From a checkpoint of a small text-conditioned spectrogram flow-matching model: widths [64, 64, 128], batches of 96.
Rows from block 6 of the denoiser, named by matrix and row number. Rows with one number belong to one attention dimension. Each number is 128 + 32 x the weight over the matrix's rms, rounded and kept within 0 to 255. All counts start at 0. Numbers have three digits each.
# q: cross-attention query (model.mid.1.cross_attn.q.weight, 128x128), inputs 64-127
# k: cross-attention key (model.mid.1.cross_attn.k.weight, 128x192), inputs 48-95
q.28:133133173156177116141122169107122125152157175158156106131196135166127177131136079054137109115170104130154152125123161129111137055160135122116130058090105146086102142117097149015154159131127105
k.28:089115139104042096062118132088147136136189167151064095105126191096121095158142148090135162120137083117119115128178119041076187054132138136115103
q.29:164120139201217087120115139150096111127110138111158119150130106158175176128147135149099185117173079085059087111101148105096143124161095122139175070157165124086120103120157144141106101104080108
k.29:152083103175172159161189151125179058090115219065235146148083077074134090122105203127106154126179118073113101089206129119151084067137077122113115
q.30:103097166137131126135133088140090124096147140102156136143053114130150067150112120174142129110088096091128156141116097080199086162144089088137132084220130093131114155147137172189153098156111196
k.30:128131106138144087128062180106125108152113157096159160173132135169203120129073100139203079133103151175128172142117173178216157166112145187116142
q.31:117133145192086102116147154131102082068189141113140104119158158148195112060135077126098104144102159141149094168181165150133148122105130041091156072148080141104127154187146154091163093082123132
k.31:145117157144118088070157133078114114089206183155085119149096126168141151186136128118131117132154139094139089120122092098069192094106152058195130
q.32:155129128067131128109126110163126084118171131095112106142136079153095137170140133098150149112100083136159143127185117132108162132163106181114109116152108100084094124108099104136116077141099194
k.32:145101073128206137178157186130183128125064159113195197177097141086162141099137168133131135085092157119153134107142134157161125144090136152091115
q.33:133108060136099130189136107112125137132063111140110117081163128109098130074106112119102119159135139122128154120178156108103154165133139126138096175132131115171134141122121112144091185142115101
k.33:142133132165111152129154113116126091122193082137137086143143091184115101133110092135091130145139129124113106119124114133136110155176097127141133
q.34:137105139169092115162128138134133127094023081214110149063126113116166146058128129111102157151133153117162146094123118120124158180176177174172105149108151101213167071101143127106173171105111156
k.34:168114124172095120133103088110133123167139100150161145118095124159139134067105106136117084148144152228069129187060145141106145118132128163110120
q.35:118146073118177106097140191139162148120162167102136126185146135125111122182108130108117120075132117138111185144110187141134107111138131097144111107146112130096114175111134088152168116146186113
k.35:125154126105103093095116129065124110176078158088113094104127155112103110148109146096145156123108109107163116099172108108120117120134070134105120
q.36:119130139130074157155157074148140124120074086171093129073115121093150128077108101094095128186114134169208080113190114102157158191120098189084100178145134098206116081151102099149095128147123115
k.36:129133124120142111150133144130109144168118087141158153157091131186110132103106093132152070098117181174148128134064134207129138157093140172101137
q.37:104148156133143165098104114114136148142176163150156141181092165109152074152135116149123135143128178173132059131057129128196100129084093115085168117093143155131150123162140169110159134149154064
k.37:082171154066078089075090105099079187185121079147057113086145204125112142155166138123170115138086102154174165157113109116088161142103163143104132
q.38:143110118150041100179194088172122117088105066140092102043116105124169148093140095080133141165104125126173060131231074116108160170091122136125113135165139093172051103154123099161081098128107185
k.38:146080147131189127171203182163134158073136143164162174183055093150151191140142135150081098096190225105136081118078115126144130110109153028149146
q.39:148100067113140097137142146199140138100129105139115090110189085141117141123124157077131146106129100098151192121189109136096167135190174138174106133136126086121134125070143072100160112144113215
k.39:186123104149180125177188149088175087096071172117176185147089116077126185111165172136083138109090154108140147133158122110107140129128091105116105
q.40:142106150130065150158126043102084117122094090124120127096095132115150117077153116171142138219122131125140033135139064089151135144096108123095164149138145155165122086123112138122083121119068121
k.40:131115148124155157163131126157103137064167097163133158152123105154171155119111117185144081161133154161111169154096154151141155151092169128159132
q.41:097159130128198139109101173106154163149138184144142136185150166123119120149109146136102116086148158145105174114042212161152088113140128114131125120079132142109181156141135160097174195131189071
k.41:099179136105047102061077079093112135184128104112075052053166168126070081151142137086141175144105072119136127122157097092089120118166088171098144
q.42:173134142091127136104126121121099103118128131115122110108160083142077166151142157130166129101118070105120210125164115136073138114196143165146126121139093118104136114078122080137130102131086187
k.42:164101097159189183195142149146168080095074156112233183164119086101131114088095152157144119092134127132114123114150168175175090118115102152133093
q.43:098131106148131127129132152106178125123092143172131146127126138097113110116097105110071112123132153168157162118116184124142126158115116141135088163132125106176120140145133123153136162132168086
k.43:095142137123066093096075118088115140211134098090120076111129158161097077136097090073163121134121128167145108116105094139134138140139096188083133
q.44:153134143084128173131097083128080105154130121096145123134135114139079120133141151131157122152138096117138102129146102116117144129158119162099151132117118130070150120121094165073086104127064161
k.44:133109101150166177184155129185153113077141117147174179165161091128147118096116125178116114117110126130110163140135146161139118174119164169136137
q.45:133104136166148072125111157099082152095131114102155135152099123146150138125171133197169147123141136064042123147064117123102103084125150063180164088129160176099142135104171149103143124094101136
k.45:128105161125128158102123103128114128086157165151080119101139114103171151155138149150108147204159089110085158151157138079125143085136152038175119
q.46:108151105140169114102146180132154153137170176135138135177134151131145128166118131131111107083140141128105162130088187142139104110121126093140118094128121135106130165132135111150168130128198093
k.46:119162148122091093077095101107115131164121161121100082100128154109099112154128118094130162118122113110150106108143120103102122095146080114132140
q.47:136133114138097091187160139099110111125098064109095139058162136141125185096129116144143085111125118091103157130167112115059135106114154110159090126172118108137099144131095120154060149103127148
k.47:152086126178133188152132148192151102070194134110161102159120038161131100132081078125073149106195164083088069081131125134170078095176111068170149
q.48:110155096101135176126107131139168107154100147166118140117187132110094139147073139080078108086130121170183190129140179127139132172154151188132067163134084073158166117101103100139144152151157124
k.48:130167072156071120136076133110155085222085118061181111140127126152083045092067079065149127061082162168153095114107153199156117174156057224052145
q.49:127115156164151107152091192128137128110060123181144144088151118146124162103126140107098151076140127124104201075099162159084135147171172173187078137094139109146175114133144164112162181097141159
k.49:135103113167101126105122119134161116171159130115134118131130125132116098101100102123095133134147114169069096142098123105140087102170114145092122
q.50:094149094140074142216197074069121141160070060149052153072131190111146141038110095136110076193130191156108075123156161086100135153051096095110108153145153127196101124198079146153023197117123048
k.50:107134180152067170094125108171086134095255058158098048125152034234103071168088037111085126126213187094118056051087102150131106138195120075164188
q.51:115152217141114170118112093137129101148146108171113141115090146128181113111137116106112150150127160171167068109118087126172137162098103181097147119105147110130125087180091172110127111103124134
k.51:089122125103112117125109129162107192159117114161101164143098178125130135105135127108148098101124142170153136128069141165121160134088184139102156
q.52:117139092091115130134188114186175115115137119127091096101147113109136135115114114043121128130108131155194127122212131126138162167122111160103087144160112079148076137138092058165122114158148140
k.52:146138101125157095180168160107145128144075145113149141162080130112090141124161147103123133077115187098195094096107096153120132145117096139112149
q.53:129078106186153069159115204148165134077095121141144117120138090140131118116125119110094173088130124127118176108122148153100144145135157122184076133116147101154135153136173134133149149132137144
k.53:110092141136112071094148158067154135157121118113118095103102142112123137145141124105099174167143126151101106152139074059126122112153129088084117
q.54:157110171146114185184103078105071146155071085156128122089133132125119116060136154139137127182146131121132092097116093118113145134152136186112135170080153136142195090136089217060090182119073141
k.54:121118120160130191163152104200138119073193056175145137158166077164115111088118102181067097124135108152066145152071158163112113143138157166166170
q.55:099137116132141095108140178152216119108124152147133138142116112111139141153103091100085151085107126156150182137128169147143132150129124131160082126145121105150090148136157078179170114148188127
k.55:113136124118093062094104146063127142232072164088130111109099184121115121129128137072170139121107139151165109131129103128129139120116105147074108
q.56:138131120130160080100103171114099120113152134086158121162131115164121148170153159184164129080137102079064174146092125124090101075156175078200150079131126152074127155079162129111151092110116167
k.56:169112132145137155119135122139145084070120196118126122112144104076161144139134161139109156141140116103094130137191157089156123103156131067166088
q.57:153126142089141125104094123150114088114134126118136121135144069145090131145130152111148162110111104117149168131159100126108153129171132168151135128128121114088132120099116141100111091115071225
k.57:146094096147179146174150160130175117115102156114166192135120127095166133105116143129132133118106127151126132136134138129148130151103144163086113
q.58:120107049169140084192111164148137165126099122140144109111191129141136118096127133110117122116150152093085156131139163142103122145091179050179121140097150108129150161122154156092124199121145114
k.58:138143154149087119086167109124131106093206098137076063089125059124096127172160091103026182148176128076108098136161083048088111120231087051156155
q.59:151109142131093124127079089089075108129104090107159132108107105140103126117150125183151134163119113095109124144098088091094123107139148099139158129139114169120139108096150163118086098098064133
k.59:135100132155154162144122137153123106082175131132134140125154094136191133104093106157140107166135117149073153150125169130161138154135171126151112
q.60:130115078081158108139171146168123185123140167119084068126190132139101168118149182127155094087128114071093193150148149166092115104183170118136132130119123127113173125066124049130202176147163163
k.60:187157121126175162166180104127144069070111155134159117119125070087089166152178186160062161116114112049148124114207136118083106077149051076170111
q.61:131097101141112098140146145172171132091063109186111115087121095110139134091114125087104161142121132132184150116170116122133159172170137158151095169138131098184129099092162064142156120131109171
k.61:161126120143145082155152133068132106159080157123171166129072164133137159083128147137150100155111155176138139166099126133107165135087116179090095
q.62:131114064120130131128132132107156131083092128096129131133133100100062136140099102116127143146112102130131158130161133123117158121166112141114071188159113134154103156078152066161107125163114105
k.62:120144127125157122161133143064135105156090122086166124145133147135123115110088130176205096167072118162129162133129125167157124169110112207118080
q.63:143130111082115146113098098090109084130156157046178132157115092148066109177133090141141121133109092142119124152154145125099138110114096103112121131160084144087062177145121156145039067142099113
k.63:098093097150162138123161197135157142118138110092178126202159111134163086123081101122159127138112120145118134119158109138193108198126156179100107
q.64:155148183130102108137131140157146185149097166212120073122024155083069110116131150117147189131105067143153075091041134105156091214173104170095089096171162127136076098149128065205168113168145093
k.64:126186126048132076098171108066090132181074165129094129093115229085122171119174213117201128148077126112183191138174131109086163148114117137106061
q.65:107157163130106139133124129116143161133117133175128103131128142099078108165117150105108185099125130129180119122067153103138089162163087145089086132177127164125073139167094120217161108158118101
k.65:109172140099089108088108128076101125181149161116066089142140201134145116151127154123185135137093119131144166124143125113115180149133123186123131
q.66:112125074072166102139074152082146147151089159146102133166081125075076160120098149083118174155145072178165105107069160133100133102218139126163081081155134074194147107101145082103150166145098098
k.66:131123097102126145134140108156134120154072131090204105120128131057072153114125188107165179150094118074131140116224132094088094121132040179097077
q.67:139167175154090132141117122117156112112123133173154108120080148100076119162149112121147148144118120120150137101068120112156107148128108187079096147111145169127060128137094126167142096169112136
k.67:102149134109131091105157148109100122157175145117082150123150179132141097114148131120167116137131100167136154151128113112121155156135176192122104
q.68:099159137114120178073105128107152105170165094143149117180154139055121128181105186124121104121153167119164148155083150102138069137176108133162140110118126173116130112113074139135163086121102166
k.68:139153130150098114110082107096117099156131156110079152144150175134159115120102161135184091133076103169097200171115176126138199189123132243144130
q.69:086142076135146083107102134080168131124156148146135147190102141064152147109104120095103126146161187148128150129103162094123116097184131085152115093102135166188139125093135107143154141105130100
k.69:145127151156099138131115100146141102103173129115120105137133134133099116144134158117118139159136114110073114127149123102087161148143083192138130
q.70:143102072092150090150113127119116122138108158109097146141081099146116168087136098137145112165135103147097129129161111165111168099160171136131123101108118072166185100087169111053101186109123118
k.70:140087112127179174168183116214148153103094103114224149126097049076083158101144139135077162139170102085110096119151123136114035085134091071109099
q.71:156145238167050156117189110184097108127146094140164107064155131192147099121165109172173081094089146081100161133172079140164129186045117167093164190119117180061094141163102161170096076138164148
k.71:098127153114150102120149151092090141131155145164065162131130143163183146109156109155130081108131134176160147139067118136155144134114251074168152
q.72:150143158128078121196123126145108137116073130137131113068125140157053129114126131099148112114098070117118112122131125136125147197109133137119106115201114084079087118168121093175127104131107108
k.72:097156132106161127125137136073123132184072117098105113118126148085137152136133149140174151149079149110167185107141102117147132161118129090121097
q.73:137092111125126086187143125130104156099082175120087150101122126197121128080140084132121172117115077149117097083153122145105190115085140121093107141141122096139118149150177117125100180140149086
k.73:110123126103148125123157154152132156103129098141168095112123097113077139153154099116088189124155143070165064069148070113118064046144103029109116
q.74:165147145092108107181129137129117117152106136161128117102102131150069127109130097086145105153117073113128135103127102150121156188109132174131096118161134084105091076130137081093132126155082119
k.74:090134098092171144131166145107138161178075097109150135111131140087106150078138157142164162136084128139161166125145115136140094137115128111088073
q.75:094109132070172183107135127124104133143124088083087157142244093150113105163078191119080182049121098128174128157144146141081118090106110105168135147185089070108165172162110170081115144124109134
k.75:120152091131080140099028137121141151155052140117105082145136122134167096154054112118162152077065170107130162082117152144186102108123093137103190
q.76:099145093156147118096103141100178125140150132151146138188111146062138142147121142101093133165161161141154139126085151092131100105189124112155115107092165169170122119113113126157158120116122130
k.76:142129149153103126105121105131132099119161135113113124141133152144118112123129145109149119136136115138090120153128123116111174168142098212135141
q.77:135101064136181089120105141098153152134136177148127156172086147076160142107121105102100149195159133169165101103102152118130133110177130109145116088079174144209131099121156123143135171135146088
k.77:138135124125122132128137105167133117121148092130183112132121122140053140128164126103097141136152120108123074118130113133085118122148085145114090
q.78:106118095100151136110106112083120086143140140066095157142138101161144174109129102186134097108143196104083193155172108124088136077159142114116148143071074141131191156079129159066102160073133148
k.78:144087150163136184175128130228147111055172147126145130145158051125127086143142113141084146141199095095075096112109121142157085107147131138157159
q.79:096157155129106181079129126116138122162153106127146116138184145104120111168114148129123113092141188100150155159103153096128081144153090130138135142120110188110112133138071156165160075126143147
k.79:112158148137081132110065117082104117165149150125040113136168189155171098140099140138184113130087109159107188132097153113146195191111151217143156